From a checkpoint of a small sound classifier: layers 12, 79.3 epochs.
Rows from block 3 of a small sound classifier, named by matrix and row number. Rows with one number belong to one neuron. Each number is 500 + 50 x the weight over its row's rms, rounded and kept within 0 to 999. All counts start at 0. Numbers have three digits each.
After each neuron's rows are labels from the 100 clips, of 14848, where the neuron reaches its highest value: "responds to" is what is common among them; "loudest" is the band of the loudest frequency at the time of the peak. Only what is clearly more common there than usual is listed. The data: simulated sounds of rotating machines with and without faults.
# fc1: MLP up (model.blocks.3.mlp.fc1.weight, 512x256), inputs 0-127
# fc2: MLP down (model.blocks.3.mlp.fc2.weight, 256x512, transposed), outputs 0-127

fc1.487:528497475513494545467523603516499457585484397433504515611460503537559484496479395451542447481447555465460442468463468544385585458539546505414438497462475532567451553512578470494402490577515447517435506421509496466467458511499621454490364535559502503481520431563490428525460449475493559401452484480449567528494550586473510477510565474486468636473550442528462514381462530502534490522507
fc2.487:498455543534551485467606459502482479586465556486601497539577520449445540581579440426380420529494461498440518503524541420571515559515476462474526523535475474471480482428515454539530500492480458479443548481502583516385468512516450544524529482492495434519563406576528473513513428465502418476483442543538454453403416533509484471525445447519433492462459516585516568545467457433596430510433
responds to: turbine; electric motor
loudest: 1000 to 2000 Hz

fc1.333:555419479521522554500464552439508399494414485531580471402473424396532520603589557569532491442485536532538388500477469586636504474451503518543573395499451557567570494527545431482444489488592461495424475476497493536394467484536500377459479551461519503439561467455525516446558441509523534528503570526443459467487579409508530582523445590495484503481476404513513461575509482555488540465444
fc2.333:517532502385600445442557447576545575525490559496493498533517520436451473467513499522571483650486429513535550568594493497439468578527593468492577617558560510473457538475475478457522516423467528540564398407522396589583483551523541427443515511570509471574568493486483487488531536442444513497438535477491513481546571551444481486393510483425531475457429428486500547468415411555509587510516
responds to: fan
loudest: 250 to 500 Hz

fc1.268:515509512543474548567479518462611509470631555515498441547459511469600480416411505495513505428405500517423528458503494463492493593451501431603488639470505511494561499589558429539488600489484579530453547500581517493447430595488537439471473508576526520436483579499582519457408479538460423460607447539454501496423517494542481553492480484457485452497471397476442529516503497521634539478440
fc2.268:473501394427535435498415519489419540459457605455529562621557465485555564499482624500534454510539476563530464446448579551492502584411510447463539367539515397569484498476492556500488485474430521521491419542497466472530531554528483526464452507505491499556488519526448491595524543471480525399439539533476442547565567575540536406469597450545429551441533513486532564513501543588506540400492
responds to: turbine; thin (high-pass)
loudest: 2000 to 4000 Hz

fc1.222:449574498443507565404498434530538491431515510442526489592561498565456595435536552431507521484512530458522473428484519469408615528524491475492492456434418338486531503534508448463552528521479433499441501481585534495507572563479466568540591533500504490508503635616465514520399466466502462539503509465507555446546508436621474540479563483582544481479456519548485483461435508563465457500568
fc2.222:489498423522426554534436585525492460415474422560414514540403460431498535561459510547475481505528568509495550461565498472567496470461468470495569476558556459574454404494486501503530537467503508550514549455492568484433424536489564439529475528481534507476445503377533454543590568494444543448549452480547465623417507507582430431454547571392477446469482564567499557379461513501503551560526
responds to: gearbox; speed: fast
loudest: 1000 to 2000 Hz

fc1.210:465527489488483522565500472379476477546449470527502565495462483475491425594503524541576427477518460513496528532621421382481549462544466546516447489379473556543587427456443469457552465419554481480460526589533568556430491445531459540485542490528528516511409459607538420469513571498585546485529435514427541517603604465555505591532502594557505613377472551541544525519603418385463478489393
fc2.210:528551453409502589434452472447478526451451493510535524542582415488494418508445464455437482421478490553585439468330500505598653552500558499500578501529556487529543468489466435497339341515555364570493502476523443554522512502441596560484560512546461535497515517439537542456438561582519576500540467528502488431550493497482466485482485488578469523472498490459507463487488483508491528517506
responds to: bearing knock
loudest: 4000 to 8000 Hz

fc1.326:554595466428518461531540444486502503509638447540502478470503432469522523541548546453550461540572515519511519427514611478559548547486482419468453442558490496472431618447504487475543440460498517522502506542533432555481478489558584521554573490545426503386531502469565529427432429530450469455465483463454482461510496521433511518489586489511489589576539563426446494516482432426486409553498
fc2.326:496539408456495520507487510620487485564473607394387502543550445488541447523519475463452528568440533547500422392609541457559436527481567553472455544441537519475511445508491570553497511492466572499500487461489472514450433470533497517443547483476530530482558504486543539443548377505607547476539482482538528449440514505484410481483532484498612488487532507609496493471581506521523587490489
responds to: bearing knock; electric motor
loudest: 4000 to 8000 Hz

fc1.461:539539464596542511518526476468544459549481397556487475430469485477564494471456558433536432522498505418586431447453450397469487578501585606510524508512533552488526533507469545599456507531525505425478436459541464483526502530431424545536602526442466499563570635595531489533425571487465516523552457552482469584580518515504437583449429458457524505468458554487455497475464468459459480474485
fc2.461:589473522522508521549443569511511445465538480517442477476527478453547512496483590551506467461420497473546541506440512484580443471452376574510613489559522483503577505591496454529545528429484521482528472464523516550548556421488465557480503446469631491471462473513489554478583518488518531501547483478569546601522453525427496526494477427532494378558450640398462509460439543443409532579472
responds to: text has "speed"; speed: medium; turbine; speed change: slowing down
loudest: 2000 to 4000 Hz

fc1.17:530435573506484449431452523489475555485414515556505535453567410541501436459447471487588532517464502559438519511471464583484558499474592454434425507463583433548447558540480586474478443530495450510525489487540552470556526490528483547501504568527510517384394428604540438538536523470505517493470517472546537496513525493538455466490539516532518528508561520504396610494543470512433500583446
fc2.17:490510533557448468481467549443490468483543479477506488398587558531545520497435485497542574469493539462516474489400476539423462496539544545493519451498660481437440533473537471513539434543538547554459654493455492434492588485475548475409518527576533475468404585525470473608510577561544531446510511477394532554475486411489465478486582522591562510451513450429440478450540532479572408505494
responds to: gearbox
loudest: 500 to 1000 Hz

fc1.147:488467512475363394618505379544464523453532518522567477517519401346465522354497545419641450524555488560484541525513463645583449492535441557498511558403489513481523456483546576463495523502530548576517540439526464510563514459574492455509515517480529546588526508478483553498533515495595396505526515481366555473517511508549607510518446474537434583493445442510491474490465506452499502518491
fc2.147:481463515604524513488507479488530441415528478486507475509420502449616547618471476427464470507471464486505532548422470520456533476577460419443519542458511426516506474502550471533455483445540595537447554464539497553539508582546559530532418437504520511438513417482523611572547439576517576513455518399499502578457410482614494472466584520509491451497521518485476569370537510531463557538564
responds to: bearing knock; compressor; imbalance
loudest: 2000 to 4000 Hz

fc1.491:499441573485598574479468499541547499536435541462525506441509611420459537537468521523441495474520516520463430563476496545535506475507650503606454480494522512503420517513537534439409459484559526539460559535533457500475593470424542445521434506480490456543564471442507516556553543529521527521516420502510494491503566519519542442504522502509514483472565522498526539536515471492517610495479
fc2.491:493464506438393441528533554587481403454476521493510446502473509474539440554523478594533513568470548527525522568517467560507473597488459498491594497466430501494460516461455538513442477504478468505489414433419466546524503435492419541527529555542467490510543445568612459540597484413575456481483449519443549554434548501437460483477413561498437482553513569528422408490363432540442424502459
responds to: conveyor; muffled (low-pass)
loudest: 1000 to 2000 Hz; 500 to 1000 Hz

fc1.181:505397524510476509525544532480481474400503493494564510466579550502451525582484507610479433522465494473468556518451452457547485461553460517612477563475490554563591471588569499517433500495465496498555442516469536526494496435442497440484574464572560609513548569489522468503548459549477406551556378400489581374475481535497506417561473516445447427548482470535505529437495551453451514539484
fc2.181:575493549500502440477464496624530510567525527475485504563493471393517502410497444451506570413457454559524524523476569509436539486491608514501535503497437489444501489472424547575518463456548581465538474456402501429451529490579545397528553576493487449435534455472583476539479553477527448486484493628515493526511460534516511518443468550512526516514533477558491402491464522527507487537512
responds to: conveyor; state: normal; speed: slow
loudest: 1000 to 2000 Hz

fc1.106:571362494616533530523425457504483575548529478428496459473607457517600487445463517524497537592448580531525461500424514509487483497533490478523482409478473482512461535536502510443465508535433569515477523528494543496477453518434448446505572490478616505483459577532469489535635489483625557532518570435439444564517530496515608464467425429474602417426443450586522499459532539491509521464450
fc2.106:492544474492558562478499496458443514484564475543612565570462507398464529455496502423527509525466617488621421548495549467501441507495490567504496489477519528485520426404452508422528438456450486621441509461561390446480564529557545429466537460526433468501567556499489466506465421553443494574480509435453493540446478503482485404463566493524483498534471502594545487508448518442460579559568
responds to: gearbox; speed: slow
loudest: 250 to 500 Hz

fc1.313:542465513537480491450535481475500490491527555527489487427527493558470472552537576532551499511422566507440502461539475579501555466493423487504393482468549561511454380473541470513569538500531463508499562477438490558518464478486410425476494526545450438571469456464467526479498508341532397499548446438438500525503502494452533475497534510422502481477619473530496523450537531531443598481493
fc2.313:469544530403502466495577436517527520555386490496570504447541510571521487516590482481539465595419556508362515445520531471497434467534574498578541439493574510514529514517491564576448484486487462516569550566557512452610425525480442486460545544434518441552421427594473455476494476505555477566505403562516488445499568379558535434502525512582482580481571483370461462560515502573514520462537
responds to: gearbox; bearing knock
loudest: 250 to 500 Hz

fc1.356:539468443484535531487422533495461470480474489530528533504475585479513436534499533460497512468461532543424478411400463555507445504499527475495440441416508449602488556527525464545574529449433451516576437528552558494464486598491509559463525494450556447611472646516501496545544549451493415490549481549478502568555521547579550500422490411401566533491462493607518514457458521489425515489466
fc2.356:436518518495391639492553521519485505533450440516471572506618560439374484455466502482456501561490462490478505449459559511489483570451525436459531482464443514493475500456481465480610461442533529429524454499477534559543517417582502528563538453440501513575479518491434494493480451526475552471443501386524456529553467441469511507474492532526521539451543558516553414475493416486428510493369
responds to: turbine; text has "speed"; speed: medium
loudest: 2000 to 4000 Hz

fc1.419:513520477404559515511473501474451414479539508548396452544479482567484381517497505505485446503529454519386459467545541492529564544514503579455478456488546461450509504554588508562475439593596529555563428591510430464649544446506453466487441437511492427466558622461554439596503517582506508534524581499454522494420532539478463522480560494465409514473522487431542455485482440485562516500467
fc2.419:523534471515451489522570465604414482514506502455432416479538478526611585526589538512556489520506443520442566488464466533471532453486457493439421525516401475452512540531453501492441363473613628432487502492486568543504444479504507548452406604476560507513456447529529531424529465508571478498478409466471479502513498474532447502461496500512510445518594538468505478533486523586417439506581
responds to: speed: fast; gearbox
loudest: 1000 to 2000 Hz

fc1.437:414575465642372453508469489455465520466475461460457519501500406433592513595470443557487555508551546467484507480610505445454454478449463485529446404517503465538606599479430456503533485458496488464535537547511509555525510425506454456497469555608470462592515430467561531401429576578481584442424509490497510482518416471458521578477476535521559497547577564568476543536510452480557476552446
fc2.437:337499411522510429501554459445584557469499465511494511572527426398439439473543538548455512541539473501489507577409521447500629495587534528458482509418476472549491441563466474499533522527624500451552451484435481531486438577502504536453616445515514505442563524480529573488450555444429527429501467606515571489490590517486520554475536629521444464454514458528497516483402497508455582501498
responds to: speed: slow; gearbox
loudest: 250 to 500 Hz

fc1.201:421527587437490448486529534522415567485447498409461432574461583417471600464485535459525588570536474495440440612483511447493493458461454504558527571439522530492496479538444409513501542536584491479529495445530469468536461512454613460395459483561492515552410509525463558530459495486519452636459541578485544632443510564431507523481543588482522530446498618490513516458435483448436526495478
fc2.201:457485529474454534523362514497502528459525487603535450429476483457455445610451462533445514516444383435461482434491466519508494570426573550415461465522472431464461519442549530384491451494461501609525544499582434517382553537443567480513580476479447586444460545577497462479531502531493493427513475477544552453566538523577462573520471465505556448529526440495544465450500457549435427504502
responds to: turbine; speed: slow
loudest: 1000 to 2000 Hz

fc1.332:483487455499557536490497480480425514493519431520499436512449507516559374445395505539556448541517487503446538469389546571434544566409528553519542534474540518481586515560429489414469467592451509444464576492463512469581479392421489447476375490472473419548455522509429473513545519432544402484549570527505477442499532521507499459559444512606477496619480452520571563535444572484502411550457
fc2.332:512499460564537568438560463520506500474464536541499495530386540429525541503542544385425617509477506396572348444420527489451470439491528563515522563448482505533478551557459541518487572522439565542500443518471508608519495611533482486443487492465506402552527447460487509518421542535470533503453468517474489465477498503570569509435522534606459499592494510419538548378525494549537435469570
responds to: speed: slow; turbine; thin (high-pass)
loudest: 2000 to 4000 Hz

fc1.405:468557534430421504518553489569416573438492564501574602535496488477506460440523380525454444457545399452330496515519491502541470501485513527591416530499474469548476471454472440565444523485502557601530588486476434476459488485563500515520505509507501527543519490561551529408540522518555528557454463451537467504557513547486432538574509539498567487452509459411416422565555613547486543484456
fc2.405:484453476516533511531479467475512539476534461524499496534545589525507434561455555509557540444427515585495554522565540582438505485451534514488494574504461598439389484449470481451553413565473402388419463511577574566523499473447438437538484545477497537538472345512459474451564497524440505513538566560465590493439535401582445502458497478437529490627513471504637556459491455422518454589516
responds to: state: faulty; bearing knock; conveyor
loudest: 4000 to 8000 Hz

fc1.177:551473534467525479452546575458476482444391501451524504569459536459478542432535496520452504501488502535479476477570538409504477509437611606460556602392490537419553531486551471493521431634505535492356617442466511550493483498514506456484443506520535491497490404473453571567560509461528495492488425460518533474461432433536516543621544479491563487454443493473492575462471554538532499363517
fc2.177:486561411426476420526434430509448538516545571566492376568533484445552455553431545487531407537435515557530474458436476456427510535452439563502443391554521519507466519562471479434536558475475551519600540535477541555626476537558508561470429504487451492565445563534422519468483434449512481516510575487538539524469447489477495536436409557453466560556561461549545473428498480538446428497466
responds to: speed: slow; bearing knock; compressor
loudest: 2000 to 4000 Hz

fc1.101:535538531433543536476556471538541588577499536647547464550458438447478502508501475551520435497458401468508436546527488480466421492555570476474504619528519523577504371498420481595510480562477531590542554576567527386555488582553527402488519496565544426527407528522446503476496509521457516513550460498433505563440494417483458528456452528544480533530533507457454453516476545436436625474520
fc2.101:547518526457472502576374493493431456409525516488479520451488521594457491517449503478529615532531563567557468431511459603473548487471449546551466502527449550497487521489512539393506437449532493448538491426480444543425486478441462538543483494539419557459499507574583513573416500462477528468528540459500504474477492520574504506516572459556515526495482529500550448551523489538441464538548
responds to: bearing knock; piston engine
loudest: 4000 to 8000 Hz

fc1.392:462466516435520588410500545463460525516520414438557529546396509428541467521545445570525608533455504525538522474436501553470514433470561482461466391522524612593500499489483495513479436577476503413524487453528524456477565546398436448495471489540517569478552546574513611505507460499494513473568508559485554592549465464479483471518404551545576441491528450549539438527578609567514448468417
fc2.392:530499475526517566525534432504519557510544487525481498567442399539452538470425492497558554606544531497544517539463514463508537424527494523527513491476372501493490529465525520432576473496529489461536480520442542523499558463538522461452533452500481472423458400475605390428562616528555478590469474436532511443492555530497583419504574497495515452439475541481560447607442503531486504492524
responds to: speed: fast; conveyor
loudest: 1000 to 2000 Hz

fc1.253:536481526573482415499489534481529467524510441445560498546510524469427477524562461492457548546513468531465424545490481493574489537435552486545490487515525381477486531552408579422473450545544540572536431626514427502439494536384486534418522575479527466430590478515553441516520550577580501452556443456442499459450488549492616511504560500556510513570421421456427476485516477470479491494512
fc2.253:550514520408495563536506547524484450436439534529534558566476490472579434475501490542516454499492512511536445510487530508465490463494481393453470425437457505480499555495520424503353530492542506511534587540488512486486527547477560487455462476485457634498497471450526448525475454398449389522392632593516456477463518502465530530493438470472480428492522463424430515503486530520593465427503
responds to: gearbox; muffled (low-pass); bearing knock
loudest: 500 to 1000 Hz

fc1.239:541543559483402511462549506512534586473489495493463530538419516439441550591492526482532422550413455483517500511508579496505597524459574562482443576547451481398526506463446540551445578431514472553440453511563552584492510483498493441507524443557496512493544393442566534489426461458442468496448489482513587472526433574529449586499557415469462552536475499521478482452433436444472481419454
fc2.239:529504476471472440497496427497540406534503542536551404507550436578465497489438415535483453454500498464450562464507444488462494581588530486388542548522529447500522511563524561500464481468497559481422561531515481470517532490485503491473513432511548521548416449463418561491534456573449554425539536485469436524528506495582518492447371562452582515578521499446588451529500468441586605478506
responds to: bearing knock
loudest: 2000 to 4000 Hz

fc1.135:515453476564505479471528621473391505548453472530537420474599556539480430505533474480513546543494540530573534540562484534457514430596550640481517554540514441421536490559544516486487472472560439574553510453490553461486491444465479529459489475510460484508625440468521505482428504561511422527480422453443512606443504505476500410579495459530468530495510444462535423444526467551406517542381
fc2.135:564481468442492444464440415533462502465473508506502446467476483511477541553485487501444448340428490448526581626421615597484486556505495462478585517484430485513438454526524498440486534457583489396449525529571484510494539430538434519558552565444579423508576464477537493529540527492605506567572528476506641430449550457530448447543496611514427500509563450515465489533613520513520542522552
responds to: conveyor; rattle
loudest: 1000 to 2000 Hz; 500 to 1000 Hz

fc1.146:472542495460409545610579486587458545461428508579474437518473536498525461464561440495539471512410472528448426458468584436448505512528541547473365508520408427600584478544422363529520475509455450471561584599510456479504510494431408570483526399496523626571498562507526534441480512464526538564571464495495523470563472593542405529503539559478521453415593472522476526473488484501486502531466
fc2.146:534453523606477440516554534447487492529597475451463536478456475606388371481455579517502487495541527480492467414480559488586501547512488480464487493418522582585510542432514529432431469427374528515608506540384457470565532502491527437594532510539482444442589500510563469465531464479498466538405448450550564532518474438471583441533496503492502538467486506523524484509478452501484518475521
responds to: text has "speed"; speed: medium; turbine
loudest: 2000 to 4000 Hz

fc1.72:599483465458539462486460540506568410465529465545562479397502555535516419587511454557467566459487600496351467488483420541576505482494469442592511477494474494537538434559467460400522444534525472533465422484475542445454490529459460552579625548484481488491504498494570549507529508461603475541558454592547519490543587518442595473492587407542401588454451460530503543506452448567427457495575
fc2.72:511457509511481536505545529492472600445420426501501557474533521532469533473552479530560458520504436539457527460426507593501554514519470372450589519515503474455504489544481499601513525459603459532565484522483487411497515478478453493377567559423498517474490530534387498527451473509512513412457426453502477522433430532594463561466521551535568404520578494469506485446473564477579564512467
responds to: reverberation; text has "room"; text has "reverberant"; speed: fast
loudest: 2000 to 4000 Hz

fc1.308:546464429446566516490487501558571543507490535535507569501447543456482397466465573451544445540404510531466410445521530444574441505560404393415480408515510492627612559482533567571507566518512388497490484471527483606384498540472545504557550444432546504520508518484501515485549429433489496503457580565461478433476541540413511526548501490448552436507438468436491415484497491546528491504521
fc2.308:618520518425475551474520490486558505507510493492420552477486504515489464575485540467475478460461427545552520555467580428569458500518539488440523393476490489451509510483447471574520521470409623488547501479497454557598507403534483551518498503531485510550472567520501581549572459532487535479451501451492476601654489480552510448510408550589453551469401573554572416437423448429415494506529
responds to: turbine; text has "speed"; speed: medium
loudest: 1000 to 2000 Hz

fc1.125:478474490525457534505403415517555432461438471588389505396498516408474497445391541510471473511530658562560542543559634475552468506503520542481471525503589406522458509497535480469578421501585516526511535527492483530489404530418443502568483482555506548601481514496509504488570516473588504502370545445559478532533532586475492526560454450497547600586515578431492454471376493526498499526562
fc2.125:530497448502545521565510521559588513603534524521453468487463553522430458454564438472489567531455440434455502470373401483522548475453542506427557486460472638453474632452494508532518579495567517566546559506517453610562560446504499497468526352413477438484470461481531427504518477428451497498493453496476520558492524520448540550481471469474416515459490505530500588501499518454485431558500
responds to: text has "speed"; speed: medium; reverberation; turbine
loudest: 2000 to 4000 Hz

fc1.5:612418495587500488501563599563540446467516406559561518492413492428469388446500409475475542450392455482555489533500538524567443466546569538440528435432424502496597527440433479515474508486510544461480494523492512508522489429536499521438486598466465450553494455537456474558441577482518415524527523510553576419541540488445504615456400510569526475506534524410496539437448506562589472478442
fc2.5:549582507584540523469566578572586515538443480583429419489552447528545425532506507341469434497487479540453506527483587426481483555423502552479512484514513506543515458554502460531568485508458546522487499457515469411529509503539479545435534429478568477567487550633463535524479618407519464555504475492516492498484535473446451508483424478468450445516513469452594479423585502470513523524520
responds to: text has "speed"; turbine; speed: medium; machine: compressor
loudest: 1000 to 2000 Hz

fc1.341:481418429493494467523480477530430607398477522418484433411546642499489463473472543468547537480562484461583498542472556466564498427572521487374540524419448422575481499495500532569440518442520520487454429513507497530447467493457515526603491550490509516552469535496524478458456538574471561567470550451506615392521545555618447480532434564519556524470558479401502498500450422401488498446527
fc2.341:485530550595445546496539466385575453575509478467572557530452433576519461443460472563523442477534475455482588555570538549483606519489601444503524536462510510447590563519541524523505445420451405485434477462561446501437549556568480517434530571556444431483555467516499480481469557511546476529446519520497487406496533520435451528453548430536463517611491409487566432500544497526581447466521
responds to: state: faulty; bearing knock; compressor
loudest: 2000 to 4000 Hz

fc1.307:537411522594599491462520463581539509560454481490531469484463464465500495467516518403530583495430584446523518457441531406473484546534506492506472584504526569491474533389398580430478530566478503486520447425455393568499451645379548460456472477471636545585507476533542452535445498527495580485559450576478428546451455481488480516456468494543505479441526517524439457442496521550498492509419
fc2.307:429501481440470528533497469447441546484474510536478518538516541569539441455409507498588524596445463500565491531484441553442634462488484496508476565635527564504425498496465465444427517462563538495465488478602424506498485509561446456498511456499494480530557518495447561500522337528562448491440478498483447534546635516541424503446537532468550465546464463513538480556501554518525382491492
responds to: turbine; speed: medium
loudest: 1000 to 2000 Hz

fc1.97:552473490504468490574533558522507501456480515568533587549539541469500557559511402419554551516546542516482545442524476457512505504499564589446437519521533492480421551426560474432531450493513454411490431479536453534597516537514443522461552520456507459557525484572509517548459525511503542463487495596437555438480508525539477483503434483511572502481595487532469537450488495467521506533496
fc2.97:533526479418481506453459437539472393470477521503351426449481617528438464532456568542441576548509526523553567538611506491535553537592500546526551476463548489459510530519452452536508526548447535467471527605438480541511540424506457534565533501468471543541494499540492517576598486436455370529575429532510473502440521498459437452468473529459557433429461515538557470523565558508430470481437
responds to: speed: fast; gearbox
loudest: 1000 to 2000 Hz; 2000 to 4000 Hz

fc1.216:512503473431448418449552480503442468472497502492569388541514524486552557541450504472520401550497431422454588499435522444549494575545443456457507557567475404659557503588522607525455567451455503528497588552574512513565530545540531437522520515499552459538415511433485637560493552527526476481462557429502577585521482453568458529542596537489508444527440533526463535525550445406490553473471
fc2.216:497545457421454504537439497428563528543494556490598556492554541516483491446500441513466570376536504586422525478569563465502519501449497539479482585537506477473495406529491438518532466442546442430450421522416486607453440568463478565505394487509551484516428573547497526500461559566474470501542525584474464490455524414562492470475509515548480428408580493389532540565486536516537466469486
responds to: state: faulty; bearing knock; imbalance
loudest: 2000 to 4000 Hz

fc1.447:571584464477463481548552459449506436434507481465492492417585400516426407509484449551478435520520546530596496507552468489592473500554474480513528441419501511516515538476502503515451422505556513463454540429522522514468513518529496426454474452489532441515468591592540444476521532474468554595595406504422533487480527396591553508561522465481435560507497539448520468490448452473428523552398
fc2.447:508501548549577575533541560581461586531515497413468504502525489405481450522535556497480484456461480530481449514493474451531566433523511519526445490458566550550558499571442508527515467525443494477503563493464557509620504484518470447536594513499506438516465444429487575494513579530508449454472532466487609486370449559534426462474397464430538486571631456481450460524445434548545412504592
responds to: conveyor; bearing knock
loudest: 1000 to 2000 Hz

fc1.402:456510488495498565477402443516515479586564472603371496478437562362471545483476507488489499499513581483480446510427496469440491465450503521461460543557497517517618481560527448631510422552513506466605392478509478513477544449429476498486546529515448555544516517527445483534431517561522538481465507547473477543548568511545489483448472458499605577487362495431473460375533465468490454509561
fc2.402:560459488489547522441487545543480466549489380373480550428514489527498492535500418474475497440504455401488445562429516553612470524618489530524473547387514555516488413534513486467562402545537541552513557455455504552539527520513467564456525518495494434535498481364523492485465420475547472495458482583473486452508449537526484574519458479461490534468417484461551567525461425546484470500551
responds to: turbine
loudest: 1000 to 2000 Hz; 2000 to 4000 Hz

fc1.255:441578547493587465565412500464447403485457457426572540463504538416485489441496571538541517455467520492587421537443482514397523522514497491620482545495547533510469507432451484487469499536579493567590506499511460485521560470494459496503607499470380485400441448548490508512471546552425492479496481478570444510492596572544437533605528418543446613508496521451465416548524518445339424534454
fc2.255:594470460531473464445459404508502492485537441518453474500449500653538509512524492426561470475401454505489465476471526626526455415466505531506537396626452543505568526455459463481456459518449532487493600536560497518501633568495511534498488410476495589491511459484567529560511522444553472582438455460438532463484451517367543439437444513469560466491514498554418550564537452462571484575530
responds to: reverberation; text has "room"; text has "reverberant"; conveyor
loudest: 1000 to 2000 Hz

fc1.123:450501534426496502480508510471496553582510410405485507434531547522610505485511499489532511556469516544445513482583554497501479537494494407514424653505577476512458527499518489459502489569532515559501462445455499544497467517486572423457459512428460430471515529558483477383575481601592565451481505526502468494519453538468515421497481477422418501450481466429483522529474494536446457523564
fc2.123:443502420513510444437503578533518504507540511448534497569496531481488510517506532549582511413470403485469498523564593577477493528437491422492612539487499635494448527481597502550550556527524520425578560491512502468538599531551570500502563495555510554446433378502461489516501563440448460500443417591506504479536479460502527553430582435517536439529518480450518587453533552518430491506572
responds to: gearbox; bearing knock
loudest: 250 to 500 Hz

fc1.433:456475564494528471477477346550452542585527496583482484362514430549503476516504471444574573561551479379547459546581447489458589488469455559563486476462521590461493510542512519485400465541450482507530496417503440544474380450503523496451492662499517505502469505475498457555520475590541545572486461592510463523529480503506532430510454460553490452513447525465480519501566570445488484609516
fc2.433:502452433420579523475427518471446486494459521499521646479493471536452461497346441506505524462472502534540498471461411566574446562562487432461495565502501534495524421468430436530449411597575572510506434487429574473454576494522475539519494501464443530419511582480457486498529494435502536428516459421498569535549478558529440530487506574499541585470454571500467573524498516569477495478498
responds to: fan
loudest: 1000 to 2000 Hz

fc1.475:496470447464526605599407481584493438482621488546578400558439457412550416411481550512537474564430512423593521515518447451435425530460477535523469455434539430440453563525517475522500447604498616562442496552484493464498503445448485468470510485474517493545499515517444468538498491567552498544586502454456559395517471438466529508512430511453505434440406596454484559487460541533523519510547
fc2.475:467523551551506577605447471524531437438400461510396556485585429505553447412462537534540517511430489480509436438495499563518469556535543535556511442503608478529401433494537455451464520556544447521492546470533437462395466511509467539429530461378525476439430550509499470517617571548496588559514500577473528540584623452442514421456489557512510439569537512498527511470433597506423537500540
responds to: speed: slow; turbine
loudest: 1000 to 2000 Hz

fc1.117:442392505448377517629397511454531500446477473472478524461488483442560481362460499499516423592435628491458524445510482575494453380533503587571534493454410494513509443512537494463464449530486526455496500497502579522481622465568480485584464498573516410463472485512455339470557423518507477485547450505506518521551528460572463508514583580527554511542504556509514468503482545493479541595543
fc2.117:502498581516421420484556469491504475494468510510451513523526497534579387539543467406499554571468524500399419534513511476500520514558421467483542444484587453504450434490494555469441429414444564500538536595516453448508415475454393554492612533505529454536481496483525534514487530380551490483448528454460544442460540499516525363561456530506498504517459548470533519489505482490491488577419
responds to: conveyor
loudest: 500 to 1000 Hz